Rows from block 5 of a small audio frame classifier, named by matrix and row number. Rows with one number belong to one neuron. Each number is 500 + 40 x the weight over its row's rms, rounded and kept within 0 to 999. All counts start at 0. Numbers have three digits each.
After each neuron's rows are labels from the 100 clips, of 14848, where the neuron reaches its largest size: "peak on" is the class under the peak. Only what is clearly more common there than usual is listed. The data: telephone keypad tones over noise or synthetic speech.
# u: gMLP up (value half) (model.blocks.5.mixer.u.weight, 512x384), inputs 55-109
# v: gMLP up (gate half) (model.blocks.5.mixer.v.weight, 512x384), inputs 55-109
# out: gMLP down (model.blocks.5.mixer.out.weight, 384x512, transposed), outputs 55-109

u.27:453530455493531525478479479416507468538492495502495503438500460493448493489471594494487472526521432529498492419426551470482505491540536499522486646507523528544450548
v.27:506517458477524460529506417577453486558478492518464533449515461485463522534553491445467588513521433544483526524472569452461507466516453552473456602447468505483507509
out.27:517529492559492429436450486514466400536614507520549520549555544538451506467516479544472485503494498468514476485452478515456380490468529519492517454510519524463492551
peak on: key "9"; key "0"

u.274:518502498464490467532544501456412491548514520448476484460526538503520546490479469547537493424511526632511521525509477493477497555523509506527515473486560460509535463
v.274:512486527536547584459556470489465488464506525479454491484474551527488447559516510504590464494488500542514577422493527529492485495600491474493471501524500543558590570
out.274:550448510466428448496454413538493544493529467528513574483517441516493514516473526515486516499410532488604434507469487473475497496512495509492530528536496476510435518
peak on: key "1"

u.260:498473561477527535546481457557533502522516508448502537510457459514474426496539544502559537490504578501543452505529479510468462447440531461514575467531536494463471456
v.260:552535487575473493583485425515377494605470491488409437515482552490518507518594481561526493472561506519489515497600443514457502476445498510500508507555522460479436448
out.260:472512475465505506556513573545463517522422529457463532549422525524574550497532552471531515443484579501493557477530527495430465529464438527420473513592476537539462530
peak on: key "3"

u.311:526544494478500452517519463477517475450485468522494575508484546573522491475495545502527515496470502585503525506540573517546556530450528498555484450454568497520443527
v.311:546410577513501453424495491492485447477527541455467523501508515476541528470519479481395530516514433565581462515467509539546491498494432440584586466505537545448575554
out.311:498425549465496491417522498500449429426484531504542502588539470510529520511431505514479436523534503511526477496467521519478438538490522420509495455512558544465490543
peak on: key "4"

u.135:531461465434558519551473479445478455453460370438513483499525491553516494524537439458514502513542524491542442543534505523579558515520512455503466417498512484515494449
v.135:509541467488559536500534447483440520540458454506435460457551509506503519531516482495529553537423496528422533547482523447505487526507503577502487543493492536500570502
out.135:532459504515466475505436459496469441479544474475595458511460444481527468506512443579484478498558558453543471587501506588444418526477586499463520401480476505475471515
peak on: key "6"

u.254:545486481498470523489502474459495479488432520526419543446590606607493448465531444425524500519478550485470531456485519452519566497450536459470511538500436556557587516
v.254:464497489500518465456592520437497487510579484501467549506531523500555564516579405519421464496427519522430493521544472547498468504497556494520461475489530435492550530
out.254:523396535466533511469439524531545493491492517526481488551520480530541541491464473497577489453550483478455515554500519479470525463503475540438498450493455555432429585
peak on: key "8"

u.9:554493517508516528473528511466539476626445478543570513476529539514490489486506467536454457557467506472453536447569492446558554515508514539480472551432459462561526486
v.9:441525531514475470542432439567483478516459530532559523454544526494443466499569479462549489512438520561577512523556559492444536543539443488550498538566494558502470468
out.9:495533442497423510529490575492485423466485484453490470507519493454521551530562554476532486504465508542472544524525535429484509587438554543481457520499479524547534508
peak on: key "5"

u.322:487536489490518507500475482444509491525510446563466579488540461555506437515481539455497449414468487510443474496478514497511462496535540508487482522454498547486539511
v.322:503492482582492560466499488494445481512509512502433570490535532516497518517548467463535474525579421478495486436475519478496493481500466545493560504505521471470514520
out.322:459512413543461441551484500463469507570534481522495457507460552503461484460526536538423451500425552482486510477513432491463498478456528616524517528533441456515536487
peak on: key "9"

u.204:497534447532496506577514519512489553505507427466523521469472438486440481505505554540497467520484470517505451447471532468410523493523530524526502555511520464519467495
v.204:486488511539613486566502451544542533506441410420507484464505479453476484489537463543496554551454474573544511511541591440546560526490442584485478519490519439481475508
out.204:498487450488468471489469522550487516532576445526584460474476485453455483542437524541467477410499506474500482451435463512434404474556561508481497528483471540453489518
peak on: key "7"

u.308:469488500440442566492447505466478424510514513473462483481534460470454546529540536512481530527526504461524498428423500512502493471538544522492499610489524529479486535
v.308:523541469456485546522531485559529575495469438514445524511471495495442519581473453478509466466568445475441532501529470460535558528529445560493398478518453523541523484
out.308:543434535462484410482488472517501395487596544542493509495508479487475464461463537481540458579571496521484522461469491507452420505471518523436483542462534512492504512
peak on: key "8"

u.476:451508521504525507494520496478479487536533504526533539513525543474494519487413530507538509518472541549559489503544468485438504531530416484595479543419555422511473442
v.476:496476571439528487458532450531463424459560540537518520414526557523538578438539479509469470475499547533431505526525454551536444480504476479513541536529567447469507525
out.476:489522493539435457511494572557488448444615528522532540526502464506544548491498499518525481456490503539433543515436508513439391547465525512467495495490476530464463539
peak on: key "A"; key "4"

u.187:513513548482466493412482473520562494513530453501480527519519480567551461517453426517510426567512553520468480495546422528535451491481591430479502440459518514447486514
v.187:470481512459489466498521525564573519448518496555457552515432480554526550490475537493513444549434500509603473496494505411473514577507473456483496564498494478492501513
out.187:548449543443451518505462452520521507471515549497520508434483440505455517530444500393545514442549444481553453553438514517484514496509485553538533510475477590442539409
peak on: key "A"

u.502:497506499545496483598526567437429487540498511445475514540532525506528414544526512506506510523531584481498524520534523504486462521462512482461487495422546500468528513
v.502:498558477530516502536516482464366421534497468458459481468543534557504520494604436574512499547506554523437474475496514491550467452486552544484484491497493530472524542
out.502:475484515567513441433513494511501514460538480581508439502511494410479537491537490534491462486460451471468504464487494508473466547501501532568466468564489468546539468
peak on: key "B"; key "8"

u.301:439496471461552492490492468528494509490540461548525552495519542525577475444457512469503433520513514585536407488561476442418536511542481471510493492465470536509514529
v.301:493463496478517504519523443471547558520481482506459446443502446431455476487432522454491486510440522464528521508467532467535558497454500569536473499493517472512535502
out.301:524481485515503457493439503533467444478607445466584507520515466473509505482452446566577456493492531507493439538506476456504400497550461515439494503454448500475472535
peak on: key "A"

u.359:474524439499473452528519443438444521467504553491496530517482505479506456491545520531483509533469488530552521423518548444481494546474524499533449541537528511559440467
v.359:500477581544517492462575469527559454442478501552413526514493482494543549488442507532502531494510459509442524454478450490499478513542460492514425495485481484499494477
out.359:465555439563523503455454560519539530553472521472475488542548516453467468523527494485583491526450536421521405542537540453439463525508562529464461505496473533478494549
peak on: key "8"

u.178:547477460542435495532497451545564494547529467546443608539522491457536509563501459510458454525494467420450578447484461474501504516553536536452475556460440459495564499
v.178:502495497473432479569435476562539464521535468537507518547484476483538490565528524521501462509547485474535506463512519459451509529521515447460431531457477541539460548
out.178:542503476532464535508517547489459490443458501535489435526530501512563543476485434551493506556507438565530556490521472536497533533509531542491422496479532465562494486
peak on: key "8"

u.465:486532477503499485485556471524475532505456439476502547495469481464491503516450556550536549567460522546552503493551480463510497448460503511535503435486599483505480455
v.465:472486522494548480415497481506523507518448497485422531527470433500532491502524532512540496506538504457570494505514492495522490511492444552441532510476430571457556486
out.465:521483528501512504429504559562520480488555512545548502557493513455482520463404556538561526442514549478523519495484435529443341453518467476481533452459543551450474535
peak on: key "4"

u.241:517542487486527433593428496451469462524534463483472479444472556535490499524544495437449479471526521485534499444531487439582522496446492505449432459464474521539476482
v.241:450520555489516517424533486563482589502472441497498432523538479529546388539495484489485475537523473433564455559405533504476522506485391504563533530562480492485496538
out.241:528435483452482518491450537498468409534592488523613550486531534504446503526497433507562501453512535482490456553573486520507458563518511474393501427498470466446493507
peak on: key "B"

u.463:425541413517504528544459497536525553553408508438472469494531525500548468509489521501573517564551508582472492457596550489454508484442483470445488474509502489491470494
v.463:481533523392541480498488474470497455551558524555429560494561550507541462509485444521505472516516452567479512542524505523516541549540469491491410502490454496519479529
out.463:492519494552485546446482515531438508548421515470545420498424489448484537452500524464496513444511530426493515467419525502449375442464514550484559509521520533478538481
peak on: key "1"

u.475:495514517513491501515516508478442492492514508487504544512500579588536492549540528448475491427379564538484508482545449531491472581516494510560512514473490458532540441
v.475:425536483470583568483547541517521494489504508496524530536516524484558500502538474502554529500435499535449539542578559468524447509515461526489479522465540506539582515
out.475:532508542565471497574500512524540491584508471466512518476552462427510490522472506522521505544543466479565465511491500482526507527456501465506512507493496526478515517
peak on: key "A"

u.407:550569531514498453519507530565546471505457477520468528569437439509468453498475518477542492518533497478490480510553500440491472497484487457492429488474423526559531508
v.407:514498502495467538495388470536476428452465484494422532481470488460527445549496543430523504499516531549478496532494474492536500500456511546469543516524427558578523540
out.407:606526457489446516571428549550459468513467480526428550481482445437486524511439543495544493525522533483478515498473486409503483491507507555436477532445484505500433553
peak on: key "3"

u.352:478471492474500495465439488543465529454523523591524517569471434541434484508442518527526458449469547503513446470496485441448487534513516440491511497531506583470480492
v.352:517508539517544551455454508491449442481502442515459454501436497585497440522514507495546459473464545519467478444521480525527506533482489468485490466556517559531486526
out.352:432522515503530508527521518491508504448527496497460532451488547511602484473513495489549404484446510578429577486544480541488406481515549478535480503551515483541488494
peak on: key "9"

u.94:454559509581532536530482457530515538468406447494467491465458476483509484503548506476520537534519463532457538510508517482523505515481411538525448535549522508529386484
v.94:461519460471507529540490513551470496478539492485488499496463467478506508509512421519507572551565511603470499535490523465472496444445445538527539480504517454511471465
out.94:504447544545501493443494512506554521507551504515515509582477468425474576528504502494493514446478520469425487478462501470437423490524522541448549521469456566454538577
peak on: key "C"

u.214:572457476507501462515512524447575468508543533596522590544471478505541496531474533457455404515475549515466482526418448459463443486530510541486507532422503430490484544
v.214:442513431543536505481528534464488512468518477443552566521501548496483541476528571511496503548564471562539492466560487529506612457527431492429485518487430575573558478
out.214:534493479441452438510495485529491492516565453578511504499478520522490490494471584471501507418451508466479515496429493477470491468573503526475518530464480582507436503
peak on: key "8"

u.300:549465467442445456526461467546525518520423484489458445503494414512548531543450521547450497484558494464534450554516564514485590511460465529521515523528400486453372510
v.300:512498453514510573474543453509486552565482455446503488482494459518510427473455433593485548548498563519556438510505497510513503461403473562480487429387490513480556484
out.300:475482492435509493580553428484586561493461476518472497491474504583559421500476553439540482510472492582534521454549520463516592509514519474484477527519535476550521526
peak on: key "0"; key "B"

u.87:520522476542498482534550538537557514493515476553505580515466512525527474446485484573402464478552468505503534492488488542464572534468504479517513541521533511572518467
v.87:485465516536485457518426455551525527537516523523448554494452475544523499464560472486429505483527426503504560558534483477439553532474483487578485531503486551505407499
out.87:531548504532414490479511541555493507472590507544502531524521456452533544482483484544474489433464478469523588504464466511457498521473491539541451530463506496516488545
peak on: key "2"; key "5"

u.428:506443510465468507533566469430480473506476444481551491516525470477533507512501515504523495508503537494482470522497509524474570525524506463519480496452514455493477419
v.428:474391596503461483410489498578528535480532543507490468439481448449535519374531441524501575482495508543556448564443498559447473549478437491580547482525534482462475498
out.428:456510537559469470457497455470505495490514447530581513518614455517482523478458520531523507539506541447485497528453474551486461540503568488549528495515522530475501517
peak on: key "6"

u.205:500497441459488516524513532487570452455496518565451539478511529553505507464481495490512457504482487528492479475490486500470588529535506434541499529550495519550465455
v.205:443480492477466544460469515569571531536494510525441514504510554552586555452571446477543459496502449458515484519485504480519528513517483537472467526463437535478476538
out.205:532537484548422492540476516520471475474555535531512516525570527516551538413534539479589482481455461499503508500488505484435470493484516548539482514499444551472461520
peak on: key "5"

u.233:529496504531484536477522600559560532467469487545486546558517491497517478490441521518471484480507482407563488472523554524479549534500518476549546510535481457526533477
v.233:485512497542559466433461511503551560484590535529423536484513518500552460472535420565422494435477488520547540556525519555474527564477483512527492444457553521487476531
out.233:523523498479447444478485561479590522440604512497486464515520463478498518549527469575432468484450493484516519558473499540530511502506593526531519449421519518548446570
peak on: key "2"

u.23:473507563517541546526550487465461496534497507440493440506486496472481514497517520545500524528482471590479500414502508473491522491564464545557492553505533548474521477
v.23:508547440408493571529501496508519466502451475582454504502492537590570503511601475511537513475502538414475544535495534508510503467489506495490463498531491438550481534
out.23:500470561578507473486556499469509461516555518488545414517486437460476504487445465531431485472549482538476484454424506538511401522479474521497515520488579460451480518
peak on: key "0"

u.323:507533560497539510557534520473481534507484558408470522542483555510479477524489520513551476599461431598524522480617554449495496507563442523542517430480540479437491482
v.323:495515471506521477537520480464533481544472449398486477518536552517489441466484494585493486591490519507535487445548518452536558535516499532454500539477529513470489512
out.323:483523579490518468425516512527471518517566577477500506525475516485424530499513483483494441489427498556453504530510467533452391555462507501471503474531540485451478547
peak on: key "1"

u.366:465471477474510488519546501499513599479501472552512535485468531520488493494438485444470493529516496540497502563497419458463503488563471470566498532500531465530501453
v.366:473486490526538497503555502523496539470501481526502558519487536524534451571522435476546525489499557463471492559503469487457458447488495572536441505457505453416473423
out.366:500522517529437449521516486523487542442564462556605552588520497499454572556459491534508461448462530483489507564480457476489428544530455497538484588519485520506489469
peak on: key "C"

u.270:511525543488501486537524523489598516472531480561444570451490476558510538482508475488504460451543436555482529486562420474558594515525422440505510470536482478560498508
v.270:514469518486499525480546500514524486539471433514389469484522522504485467532545469532527500474516436546503523475520464463578540525461432621517523512569444522501483521
out.270:544555502582464520580554494573450508484605513514543488569518496463450540529509510518565472453417476556481476499508494463463490546497445599545509535541441505448508515
peak on: key "5"

u.358:550465508574508422563463464492484451481524469479526458487503472510567478489452415551434432553582493510545431535545436526487508560524494480492486499460460430463503473
v.358:509476565498547516476550579464468401449533509547523513492555460497523512509496431551533480437507507535528444500518489518511416510516476516493512458439559507509599501
out.358:462527470500464586468504497471452509454513568521553520519488548478475575451557569420550506482442529493436560457484540494435427388488557526501507501461531562497531541
peak on: key "6"

u.125:432492462459574506479482453500514531468538487527515523493515510495466525532475505457513512483491495533416495588466495464447503534520461504582459556491518516492436453
v.125:480531434494535507518490418514431547528550470493521496507534562513530533476435442460500530527533486543541427558430471520474516506461508489556455525456564478493509470
out.125:488483458510474515469480495484466534488544463575541471529533543487460520523443465461470448476448494538499474534461488443502473526516467587527441562512499436544465497
peak on: key "C"

u.480:555449528495457520595508486523463499486409387483526521504569481510540436504488491461574530516589476487538491539510527534517595476538505484493454417489498419499464434
v.480:516529507515560523503560446474504465564452444516449502464504450459481517549488536534455523532502472477471597461510458499568461483477504530491491547462523527443480476
out.480:492460555454452451523434478549509541461514464496565546533568456500541508510481451520582513485554543461488476617507503604451499527527517464483495403515488524503486482
peak on: key "6"; key "#"

u.338:466496530550505569559511497560479538516413544429468512503467500474528499489543532465581538553500535555511505511599577470423482497494450490505537499522477540506497475
v.338:475566461444534471571520509555512475525572531459518497475458475462559540509519505572535458545479510589503481545558469508474479538527485555487460566453442459505418534
out.338:529543502519499456476447509533473476496448539483502457539454473488472540486490496486503480479501546460489529511452492493486390518437496511436529527531482531496518475
peak on: key "3"

u.212:528579451415561497452530483435483473522494451468540470427459539532452522488533501484476557523521476558524525488581569453596583476463473475526492457497550526504459472
v.212:495539509486548447476530557467533543498486521529494499514483470545547449485558495516522436527505556537410504510475497449487455489523566455442481505459568554488524521
out.212:558484499486539540508451508470487368463521489551521484454419515477479532506514509478571516464611538471495526544557522504524509472439453527463534479444468511461580481
peak on: key "1"

u.320:446494534468568508460570451521470516509497515534576483573500553466521529485391554448529560504502485490480519549490460522468502449511404455582457541489519409497469460
v.320:458553452491484533470587436571515497598473472490470553529488511529503525453481480514473546531588468523408546519496517517458527436531465530490481543504526412472464545
out.320:499557523594484449494517556529499475513552485492535571535505511525467516472540475535536510421477528469463501506473505507426382523462490539480510411540488565486501517
peak on: key "#"; key "C"

u.29:460550441495526549547523496538523602558443479458465548516467492481499465501466545531563517545458488549474493478525560443443485485477528504511468551496524516482422556
v.29:503515511545519475471492568570537494504506512518498525457546404497502562519506520501527548507473503484494461544486452493493476506461476504472488517488488504516512491
out.29:531499519490437466473453507525475487482519523470561503460450445499465547497518529495511509436508530484474519473439473544483427483531554477497561512482478552475539463
peak on: key "9"; key "1"

u.385:536536538433529517520535496495506526470471545478401512467482491479503482508514496497459485539490421507536562505606553483556544492533447522540487446468496454519522541
v.385:485521452522492463516547483545450520579481480435508430461500462450491517490550439525400537550523482502498451516533577464505512452493505583542462565456448491466518505
out.385:522506569564542450474500496522512458451636503545478482515522478502461495470530458542522431470493484517489479553488510523461394545475471512509553441528532532434479518
peak on: key "2"

u.201:430513480538501539503478566563491541512478555415537502593518591529572477463530514437546406572460484526563488458546520428450514518540543481498475521476494510499532561
v.201:474464524540483444435494470547556568526527533499498485493470494494549461399533499544457546454435522457503461517490499525486495454405474532532548482475525542471530536
out.201:500465512536540518479443509526443531532496558459546413583480481449504478476470441496512410459509505501503460544436479475457447519474539504437483496506482507471524530
peak on: key "1"

u.402:516523545514563542601516481579483524506397547456402470553483481461547482513497480472563509571517439513496517481575568459496527556488418512471476520531452448498522463
v.402:514415494546515422484543445547560546476517504553508452521500480453529562470473519483497502512451517415487492525461473444547515493554475485493495568419488473460548527
out.402:535531528546460432532492493544499463501523526486473496500485487502477516506555483498483476524502522469491503467470477504504391511475467513449541496521472480478585465
peak on: key "1"

u.24:576473506482497417464464537488573481456468445486488526516488464510486459511480524423496486504524539437557420514496582502537537512547496471462528450477497549508531471
v.24:531425484514524524564493515450478464538481432477505514525485493533525451561523409537533485487552498557523413522499518527545553540525525501508469396519520507519445467
out.24:454464499540432459538461560460480474495545472442560512593485443492558523479526506549475460424482515456568488547490496556430468585526566522531513455583490509448445478
peak on: key "6"

u.250:531447526530440520463538504444483481513497503573520505471475433479506526576446633512415510477560505449477574412421447505441462460547500542582524556508492477493497443
v.250:541590487489492381593492485421477470551440539467380481399549539497533542474553518438476541551580449542546489517532482490526593542481439508523468476514502460508489474
out.250:486547472485486470541427530566611568550513532451490545550517585519507484493565385503515507500482497469504414554526479532520573500491522514483508432506446562456500592
peak on: key "0"

u.361:498489580457518512463491525521472441440590500524557530496564421469448507531533473500538532516514457452508485511499478500482463397561544493487529423483547533448529519
v.361:511568456487516493545527543437412422596486525497422533500505524545516532518576474508499463524583471492437526423524491543498468446533518585503492479479506439397482531
out.361:490469516466562516446515543508524562539463453529486501539477553494536468502491530474554465437505506475547480432525488539450549490485426471442482480623456492494485449
peak on: key "9"

u.193:529450536460446505547473475551436477462549482509519493424470534504555420474474503461544529480508482473515460466484541552476502473491523474491517485492484460430515492
v.193:444503511428594504486509453469513405445534531509444617506494448504507503516525551592503489446473566459522510451460435466522393433522481502522501466416593485495453577
out.193:511488538432514468443404519525438541470508523512504585498543512494448499427531478493528470557478540483486525528536423555441563487516515476476462449512445520542458441
peak on: key "#"

u.41:487415479512442549481483514499468486489480461565474478495505444520510526503511503522529467470553475525531443461503520539531576555534500427551458479622503516538424451
v.41:523456530469523551518515530451458474559480425479535435471526508525476456510525412528507489498520475582535464526563527519538601556539474630542484438537481517571462447
out.41:537502488474458513503492518527464460489514477548533557574490477517477568492517478531550445500490503490531472504489506502492448537544491547571466465524501565477475497
peak on: key "6"

u.18:527464517491473457466510471512557533520454516552511514527508543514574538452489477421505477507495559474485463480488470497480605523559448480550454468384517480503517438
v.18:516484538502493475588526468596493543567450475500516528497493526476519500512521401443629553555527495501541513539562528440443565532538484498521423440453456427518482418
out.18:516516505472408503459423456564481549546545455522511475565537515471546536552517443480533527507513485474491571573520449513451510520479451497509443444463477504446402506
peak on: key "#"

u.234:507504455489496572510462533473527451508394543479410525542551514549542418419562522507499489568499477491563493493446573448493514492487536486484473536441451521521518535
v.234:484458459475466425543532486443464511532536523536443508471531537466580583553500480581398480511513535515460506497487465551469478527539521531568497519460549458453478487
out.234:535450524522522507501502445524521425487493556509434473541526474565491502398539458487516484481559481483520481556479535466495442494509584527511494431474509537472506482
peak on: key "8"

u.292:480476451467508453474444535486500495460552436621524540522529543485551478455402494555462460480500488475505518534495422511548522526535472490483474513423463446438492550
v.292:500513566492538471477471588529459456512489515479473473474549512494445502460534493451564581567518428548547497502526506481507515466502370467454491460552503535522585536
out.292:481533547524489508452546486507433502457477610438466463438476502504455505494592507485500479588489482547458556470523529521473462478483546527512525484615535529508536430
peak on: key "A"

u.61:458490577593523488478442494475487470523503449521522527509566572600494464498511449525531430510546503587515476464594462543530521540503465512479454416494541544518457511
v.61:566460517511468442525551460467417458481542416515534449518492568528440502537518485508491496474500521571504427452545515464552516478490447544528551454511558507532539477
out.61:486491445494435558506500534571475526474480474543501546531489438527534572474442512480552507498471496560529500520540493478480536582502461556523481462428488514505489519
peak on: key "6"

u.70:444531477490544425466481447502480475524518506510487443476497556473535539462466461560522399500472540601471515469514460588504436496423556543452475464494521529465494530
v.70:445525489421455551471516436504522499461551482593456520523439498564535443542505552510538462441481545552508551525534519465462501550514490436550488492506505498510454493
out.70:522522540453444477544492498586485498520477529570479601428482535555471542502468478538525520381566507467609485480500531559503495485452452575571579495517467537480506522
peak on: key "A"

u.370:481504550481489493499496550448452459559480496397440420532510493518497477493620526525509501517540461452571528524558573541554546526448477465517508475508482505498446503
v.370:536528504491573453509554511470513485555463478463428497509513496524532484514627421484472467567517504498480525502504462531509459458485558495499490431430480440469541563
out.370:439476434464475481548504461467486469494532487553536480502427462441497520443411515553513460466448525544524476487499467463442485537449551578436515553423497476509463557
peak on: key "2"

u.507:411485476487490508479493532558483485520553563488551570510465563522450469512498513506531478558497589557549440547564508487440544587474460542491558532522513571506521512
v.507:501543414436458456503483549549525454484478519537492523554560531493518544428457509497520458487486494510531479483530553462476467545539495385438456489511500523468447485
out.507:561515462511443434526552506439463485509454511444528426481482433546542580519482558462432540548541481493499498459434499583530568464469514457567474501511501493502505426
peak on: key "3"

u.155:576468487528584493534499480486499437491500413493456482502455568562458536512524473517487456466547521472537473483545445445568590506502464460485483479443492499498465495
v.155:552519550435521496620503503468413425532502429508522528487480603564490498579537475491488477494512498491538544472565412451574543523496436534510449465499471426495449487
out.155:516479467514433490497468516468499455480548465556521565543495473537490569525483465473509481438526516470482501559452470478499457539506531490525508499498447510448479548
peak on: key "B"

u.14:539546521449546505489525468522548470515491462554430572497461517547487521494452535515574514537483488564531509499550488439496483518542439481484422507483474492514443565
v.14:546540540505534461505473560527464431529481491499483530437534512533472472507503461461497464606565444552539445487483423495535501492511445469472462530503493513486513546
out.14:430507473472414486423509541502480491471486564518557560457557496451475517515543504520433549442512560501519488554459509560401508484450516449570533410604512497494509509
peak on: key "5"; key "4"

u.251:469474509521549566512543467521488525548479540519477474581475569562510464514538486517463518466537519527578555459545464519444496480520494480545503494474521567463519531
v.251:533528440456606483533522540527533443458486486518498501532472440503457472474402534503558469520433508504509417541532546355475473539581488500492502501563517468513490498
out.251:487475542501496480400509535488500570532550533463510414473472502530521439553489426465442458470516460518499535491477532616484549472449566489488494397463506481441528497
peak on: key "A"

u.283:484569461513512497588480409523476488539494482453429534476469560537433495431513516497574484555470475581558451481575548457512522537500456472494540500507519536498507509
v.283:470484488439507473416510500473451465505579491552512507499533592556524506516589433508461399445439563506481530486447454560471472518515585475525501503483537491458534551
out.283:543546531472519439493464527497529385417488486540444513469497453491478467441470510555511493540509554473497501488444492489530391535465448510473486572548520535485513479
peak on: key "3"

u.380:478534463552471475507510486463562571510483412507482482502455450469505461451494555532489519520496540550541515505502471499479505523467503508548488510437517476508449413
v.380:477489469579451529533580472524485538477460453521480488525478509493549489496518450584526501482466525522480507485526496542469438506526498535588447454485563501501465431
out.380:547499484553430506523518528540481520497539500504457457537442491477540545495423542554530515437533505482540510490478457489509412517492457575476495508486518539440468559
peak on: key "7"

u.264:488495463549520528569517484530500538496466442499500546434472482430558476451461540550576551535467562535470483498596450420437490494497476515502522506441524455563539455
v.264:449500427547479456608522391480542547570480500486449563445499493584575535458546472583463522503479533500471457460508512490432493481528531494524550521507539437511481486
out.264:484552498558479412457484484545458527536509470470502529576482502478504536470492513562547507475451572462525472495509516505461408521498494529478521488540472545465522479
peak on: key "7"

u.232:531462468508493485461504380463482449490552439510453495490499499551436552487468516545526490571542489576514449457501506516539473473511512513476563460460561494486551556
v.232:530421527482478447538514449426501519563559453523475565470544600506501545516528538440507447471455528533522545486544410496514453518543451460521521463454512434510473508
out.232:527570440547433421598483596569505505522483511491508468552445466420547547515464523529493501511483495518539546472491407501445529532457541512501463540417460502535446493
peak on: key "4"